Weights of a small CTC audio transcriber: 41.3 epochs.
Rows from block 9 of a small CTC audio transcriber, named by matrix and row number. Rows with one number belong to one channel. Each number is 128 + 32 x the weight over its row's rms, rounded and kept within 0 to 255. All counts start at 0.
After each channel's rows are labels from the 100 clips, of 14848, where the channel reaches its highest value: "strongest on" is what is common among them. Only what is clearly more common there than usual is listed. The data: telephone keypad tones over noise or synthetic speech.
# convs0: first width-7 conv (model.blocks.9.convs.0.weight, 208x208x7, each kernel summed), inputs 104-207
# convs1: second width-7 conv (model.blocks.9.convs.1.weight, 208x208x7, transposed, each kernel summed), outputs 104-207

convs0.76 [119 144 127 144 121  94 158 125 138 124 121 100  39 189 164 165 130 167  89 146 149 149 114 141 107  96  84 177  88 198 142 145 141 150 117  87 221 119  85 153 137 158 146 120 180 143 130 115 165  89 106 112 156 118 160 130  84 139 148  95 120 140 120 146  86 141  70  90 103  69 132 151 168 141 126 138 135 122  94 139 145 107 109 117 170  89  78 136 139 200 116 116 127 123 147 100  94 152 139 188 150 140 147 155]
convs1.76 [141 109  86 155 125 109 160 144 114 130  84 119 101  52 172 112 141 116 167  72 129  96 146 120 181 171 156 103 158 124 110 164 150 108 142 163 151 133  92 129 137 126 129 105  93 150 128 136  62 136  49 155 134 124 153 141 168 111 149  64 152 131 152  55 213 156 216 150 100 120 159 139 122  82  98 123 176 156 150 177 114 113 179 122 149 131 117  80 197 118 123 130 133 145 160 143 181 122 214 222 132 108 176 138]
strongest on: number of keys: 1; last key: 4; first key: 4; last key: D

convs0.56 [ 82 120  63 126 138  94  80 109 119  94  78  87 126  94 130 112 108 157  86 118  19 120 138  74 102  82  35 102  73  98 103  99 106 120  86 169 101 126 104  83 143  76 136 160 128 131  80 112  83 133 104 116 172 184 151 149  94 139 172 132 124  51 112 160 185 153 152 110 155 173 145  89 143 163 221 114 194 136 121 169 190 155 124 158 157 175 143 179 136 135 155 165 153 142 142 119 143 156 149 100 105 156 210 175]
convs1.56 [175 137 112 159 108 138 119 124 127 118  86 122 149 167 106 177  83 140 107 150 160 177 114 186 165  90 166 129  89 126 159 188 105  99 132 111 162 115 132 116 110 150 120  94 139 106 148 125 136 167 127 193  88 131  49 126 101  45 150 115  92  30 110 141 101 147  73 135 130 115  67  97 137 109  79 175 152  69 151 109 105 167 107 125  92 125  94 117 113  62  97  89  40 121 117  67  89 118 140 124  87  87 138 114]
strongest on: speech; reverberation; number of keys: 2; number of keys: 1

convs0.110 [119 105 142 139 148 128  63 113 167 141 167  64 124  66  87 129 114  72  95 107 103  81 142 138 151  55 103  83 135  97 163  82 124 139 115  73 175 131 159 103  91 207 107 112  77 131 112 101 140 132  62 122 118 137 127 144 110  77 152 136  62 143 128  95 128 104 153 162 128 137 137 130 171  71  83 122 159 121 198 146 134 160  81  99 146 140  93 152 129 145 109  69  92 107 119  87 145  99 157 178 201  81 159 121]
convs1.110 [123 167 139  94 121 137 143 152 110 133  73 127 143 138 130 189 140 145 103 184 176 100 151  94 120 129 144  50  42 163 104 153 144 118 145  79 138 117 188 118 139 131 159 155  48 166  71 120 125 138 111 134 135 121  56 181  77  84 113 136 121 129 102  96 138 140  56 141 135 167 139  80  77 135 136 166 167 153  69  89 137 107 171 160 101 156 177 169  81  85 123 149  95  77 126 109 103 127 122 135  78 127 120 122]
strongest on: speech; first key: B

convs0.27 [182 119 163 184 155 149 107 103 159 101 155 156 147 135 163 110 105 179 138  99 100 125  72 114 104 168 114 151 168 160 113  51 118  78 122 138 140  88 172 165 119 193 113 106 113 138 139  80 131 160 136 138  93 206 127 103  76 129 122 194 131 115  77 123 162  98  72  59 119 126 172 100 118 212 110 240 132 128 123 116 189 129 155 130 191 136 144 137 172  61 129 133 156  93  95  98  72 159 126 111 135  89 135 131]
convs1.27 [ 98 106 146 133 119 154 113 153 140 151  94 119  68 151 121 146 170  47 100  78  99 112 146 171 225 102 119  61 150 144 154 132 108  64 132 148 125 131 115 104 157 134 129  92 147 123  63 114 140 172 160  99 125 127 132 129 161 119 115 144  90 139 173 123  94 129 144 132 109 127 145 155 142  84 149 121  86 184 169 151 145 147 190 147  68  65 168 100 138 114  96 128 115 180 203 125 209 103 117  99  90 149 149 128]
strongest on: number of keys: 1; last key: 3; first key: 3

convs0.134 [115 104 153  91 108 185 157   0 123 122  92 100 141  99  73 127 160 132 117 137 187 124 169 143 103 147 110 105  95  55 138 149  90 109 120 101  76 134  93  94 115 112 117 144 139 118 149  84 137 129 137 100 134 100 138 144 134  88 133 178 113  79 132 137  93 140 118  83 112 150  96 110 143 171 138 160 144 112 107 123  89 145  77  98 134 172 115 128 101 114 139 131 137 123  68  96 135  59 194  91 101 154 142 145]
convs1.134 [129  99 154 164 168 125 181 121 152 191 152 114 153  92 120 158 127 116 135 136 131 119 186  83 127 163 128 142 159 139 105 122 143  94 145 102 134 149 153 126 167  97 116 158 191 127 114  92 109 126 112 116 153 141 154 145 140 199 125 162 178 161 175  80 117 134 101 148 141  84 152 193  98 116 141 140 126 158 140 172 153  78  88 135 151 170 125 209 110 116 101 108 149 106 153 160 138 177 106 156 162 146 148  96]
strongest on: number of keys: 1

convs0.78 [ 91 127  90  77 160  87  99 203  84  98  84 107 112 132 109 106 112 102 124 137 149  71 110 158 128 117 128 103 112 129 126  98 117 126 108 145 164 142  89 107 146  74 173  48 119 138  89 105 125 183 122 108 167 148 168 161  56 134 153 146 118 122 121 134 139  91 103 141 128 135 142 194  60 131  99 134 167 116 115 128 153 178  79 145 102 101 121  64 118  94 135 105 135 113  97 183 118 156 149  78 168   2 124 108]
convs1.78 [ 82  93  98 101 181 140 115 137 152 136 136 169 138 118 141 145 109 108  95 178  97 131 149 134 134 150  63 123 108 149  85 102 126 142  88 119 123 111 103 110 167 154 139 113  92 120 108 145 102 164 178 105  76 112 156  99 122 134 123 153 116 123 136 116 160  66 131 121 110  79 112 152 146 136 163 150 130  95 143 121 153 142 143 132  42 141  88 139 120  87  72 126 154 134 125 175 183  79 176 107  98 105 144 140]
strongest on: key "A"; number of keys: 6; clipping

convs0.34 [147 142 114 112 132 116 103  68  74  81 129 102 135 165 109 110  75 172  96 106  76  76 129 174 115 129  96 121 127 128 131 104 103 125 119 109  95 109 100 159 131 122 126 101 134 136  70 113 108 149 143 118 171 167 183 186 125 125 168 140 146 113 104  99 132 156  83 111 165 125 104 128  46 151 134 146 129 120  86 168 140 199 243 171 165 164 139 184 152 169 129 127 103 140 161 100 169 128 135 147  46 127 217 102]
convs1.34 [166 116 105  76 101  68  82 136 126 110 121 120  59 130 109 121 164 119  83  74  97 128 172 102 145 111 154  91 118  92 128 129 134 135 204 125 167 150 133 179 169 140 150  67 125 140 135 129 161  89 159  67  66 111 137 115 102  96 137  77 179  73 109 129 117 140 149 101 123  91 149 142 170  87 141 166 111 104 145 136 111  77 177 104 113 105 123 128 138 114 133 159 159 181  92 148 155 116 139 131  76 157 113 102]
strongest on: speech; number of keys: 1

convs0.116 [155 136 124 104 159  95  94  87 160 109 122 141 110 132  83 124 130 124  90 139 137  57 117 173  70 142  80 121 124  58 115 102 136  67 111 217  83  78 134  90 103 104  95 103  93  97  99 141 150  63 138 118 125  87  82 110 140  65 202 149 134 146 120 115 122 142 124  83 120 149 116  93 147 117  76 185 152 181 131 121 132  99 131  95  96 125 149 137  89 129 183  92 149 110 161 108  79 161 148 101 129 128 197  91]
convs1.116 [ 72 175 146 165 138 193 131 118 156 161 204  98 149 102 144 121 173 110 201 133 130 172 124  87 178  88 134 134 145 171 178 158 121 147 154 106 142 124 169 130 123 156 153 146 100 157 150 110 153 125 137 137 124  93 154 162  97 170 129 169 106 145  99  66 126 215 110  65 133 147 177 145 139 135 123 195  77  83 179  84  69 118 174 126 151 113 163 116 105 164 109 114 128 134 170 145 133 121 142 111 120 158 127 190]
strongest on: number of keys: 1; number of keys: 2

convs0.106 [112 128 113  96 137 128  87  89 100 146 102 147 231 102  81 120  97  89  84 124  48 134 122 104 112 171 129  92 147 115 109  74 138 145 117  37 142 139 118 121 169 105 110  72  45 130 125  93  69  91 102 139 104 158 100 152 121 158 133 179 135 147 168 157 125 159 188 187 117 202 164 108 180 182 176 170 159 115 168 140 162  87 114 148 110 195 120 121 161 134 141 171 163 173 133 160 160 143 117 105 116  98 105 126]
convs1.106 [141 161  17 144 126 107 106 145 141  84 130 136  57 151 144 140  58 150  65 117 101 125 188 155 136 139 156  61 103 133 143 135 138 106 141  94 158 170 115 126 123 138 155  57  88  84 146 169 114  72 150  87 132 113  85 106 149  90 188 129  99 100 144 167 118 118 109 171 108 135  65  99 131 153 129 120  98  78 113 120 141 144 101 164  95  58 115 166 105  88 131 151 103 129 111  59 104 156 155  94 125  67 197  95]
strongest on: speech; number of keys: 1; number of keys: 2

convs0.119 [ 82 102 132  60 132  86 107 135  84 125 112 107  72 106 104 103 122 155 116 159 145  52 130 140 115 114  73 147  99 130 162 129 151 134  95 139 133 110 178 123 174 129 114 161 103 152  94 125 126 157 105 130 123 113  30 141 143 126 104 172 115  76 130 143 149 121 160 170 210 143 128  75 131 169 125 130 113 124 206 117 117 203  96 116 177 115 146  88  90 171 136 127 112 175 118  87 153 152 202 101 142 204 114 189]
convs1.119 [149  66 118 141  78 137 134 154  79 170 149 154 149 137 164 169 141 144 105 132 165 109  69 159 134 135 143 102  96 110 137 157 117 145 111  84  99 101 179 109 130 128 120 102 117 130 180 152  95 121 134 118 147 101  84 129 156  85 104 105 145 135 168 171 196 163 135 152 125 147 157 137 116 110 154 135 125 130  77 165 160 126 172 109 127 137 134 128 159 141 144 141  53 193 159  98 115 108 155  54 200 182 120 120]
strongest on: key "C"; first key: C; last key: C

convs0.184 [132 102 131 122 175 121 113 192 142 139  97 173 100 151 140  89 110  90 112  88 138 142 142 154 154 104 139 128 139 141 157 132 118 102  73 104 121 134  74  89 145 117  72 113  96 104 110  96 122  94  63 132 186 133 132 132 157 119 111 129 106  79 150 126 155 148 124 180 169 137 168 126  98 155 172 124 165 107 129 112 180 170  84 145 115 125  98 111 200 111 136 127  91 113 139 175 119 166 151 140 148 121 180 142]
convs1.184 [123 159  82 132 107  95 151 111 148 164 185  97 132 114 102 152 138 115 213 120 121 143 108 110  89 102 189 120 132 117 122 104 120 115 168  90 171 160  84 170 147 128 148 113 109 198 135 105 119  98 103 125  83 118 115  87 101 137  94  85 142 108 151 145 218  95 186 117  95 106 155 165 135 130 131 167 144 126 115 154 174 122 112 102 107 157 141 166  93  96 126 148 219 129 150 120 113 195 230 155 124 112 156 135]
strongest on: number of keys: 3; number of keys: 2

convs0.135 [123 139  81  89 152 132 108 111 145 107 149 101 153 137 159 134 111  86 118 114 114 105 130  97 136 138 104  94 107  88 112 111  88 131 120 141 121 152 110 113  88 128 205 129 111 118 155 106  69 180 122 101 124  43 138  74  98 115 149 123 112 113 164  97  71  89 135 142 164 166 111 202 137 199 119 146 185 125 131 109 130 114 111 178 161  88 156 147 153 144 113 153 108  73 123 125  93  83  69 111 150 128  72 149]
convs1.135 [ 97 113 117 104 151 120 113 132 115 107 135 153  68 121 138 108 148 140 106 132 123 127 227 136  94 172 122 138  98 103 139 106 115 108 156 166 106 116 210 121 108 118 154 172 111 129 163 118 116 177 122 124 154 154 142  90  80 148 153 155  84  98 141 127 138 150 114 125 156 109  93 142 125 141 113 117  74 123 103 115  71 162 137  94 129 163 105 168 141 170 143 180  44 134 188 190 164 112 204 143 144 166 165 142]
strongest on: key "A"; reverberation; number of keys: 1; first key: A

convs0.122 [125 108 110 120 130 102  93  33 121 102 127  96 118 145 144 138 123 165 124 130   0 123 128 143  25 105 112 145 209 126 117 100 117 117  80  63 106 102  96 114 153 104 156  76 113 115 132  95  66  85 136 120 156 104 101 185 133 125 191 138 153 100 164 115 119 155 159  90 141 143 137 124 139 170 117 135  99 114  88 168 178 185  94 125 104 124 147 112 116 154 119 113 160  94 170 104 136 116 145 149 102 130 150 141]
convs1.122 [ 55 121  36 139 127 109 133 123 145 103  96 114 153 116 150  67 141 137  96 119 127 160 145 130 128 135 134 132 138 167 130 196 115 127 144 126 143 131 116 127 120 157 126 133 132 132 125 141 167 156 123 139 110 109  73  64 160 128 101 140  92 129  58 144 102 101  70  57 178 153 104  47  98 135 101 167  66  70 103  81 165 129  85  84 175  64 185 154 130 102 126 155 103  83 126  98  54 125  94  60 133  51 152 100]
strongest on: speech; number of keys: 1; number of keys: 2

convs0.173 [100 121 108 105 131  77  65 195 173  89  72 180 128 103  93 153 126 128 154  91 160 124 135 136  69 136 147  85 130  94 126  94 102  86 115  73  94 119  23 128 146 155 143 159 145 150 145 115 171 161  95 110 141 119 111 180 119 140 165 157 128  47 113 145 160 143 149 150 140 180 192  97 141 164 177 165 138 153 153 148 150 111 107 134  82 138 168 130 123 124 159 162 100 196  93 165 185 180 109 119 176  80  94 170]
convs1.173 [135 101  99 121 121 112 183 139 123 173 163 129 146 131 100  76 135 141 156 157 142  86 152 183 125 138  94  82 124 117 161  93 126 116 123 106 153 115 112 141  92 131  46 108 168 103  99 152 162 201 129  80 132 102  88 150  72 182 131 100 116 184 183 149 138 188 111 143 126 135 104 108 114 140 115  95 110  66 149 119 164 121 106 153 148 188 114 152 104  98  77 108 149 107  61 110  86 159 175  61 130  60 179 140]
strongest on: number of keys: 3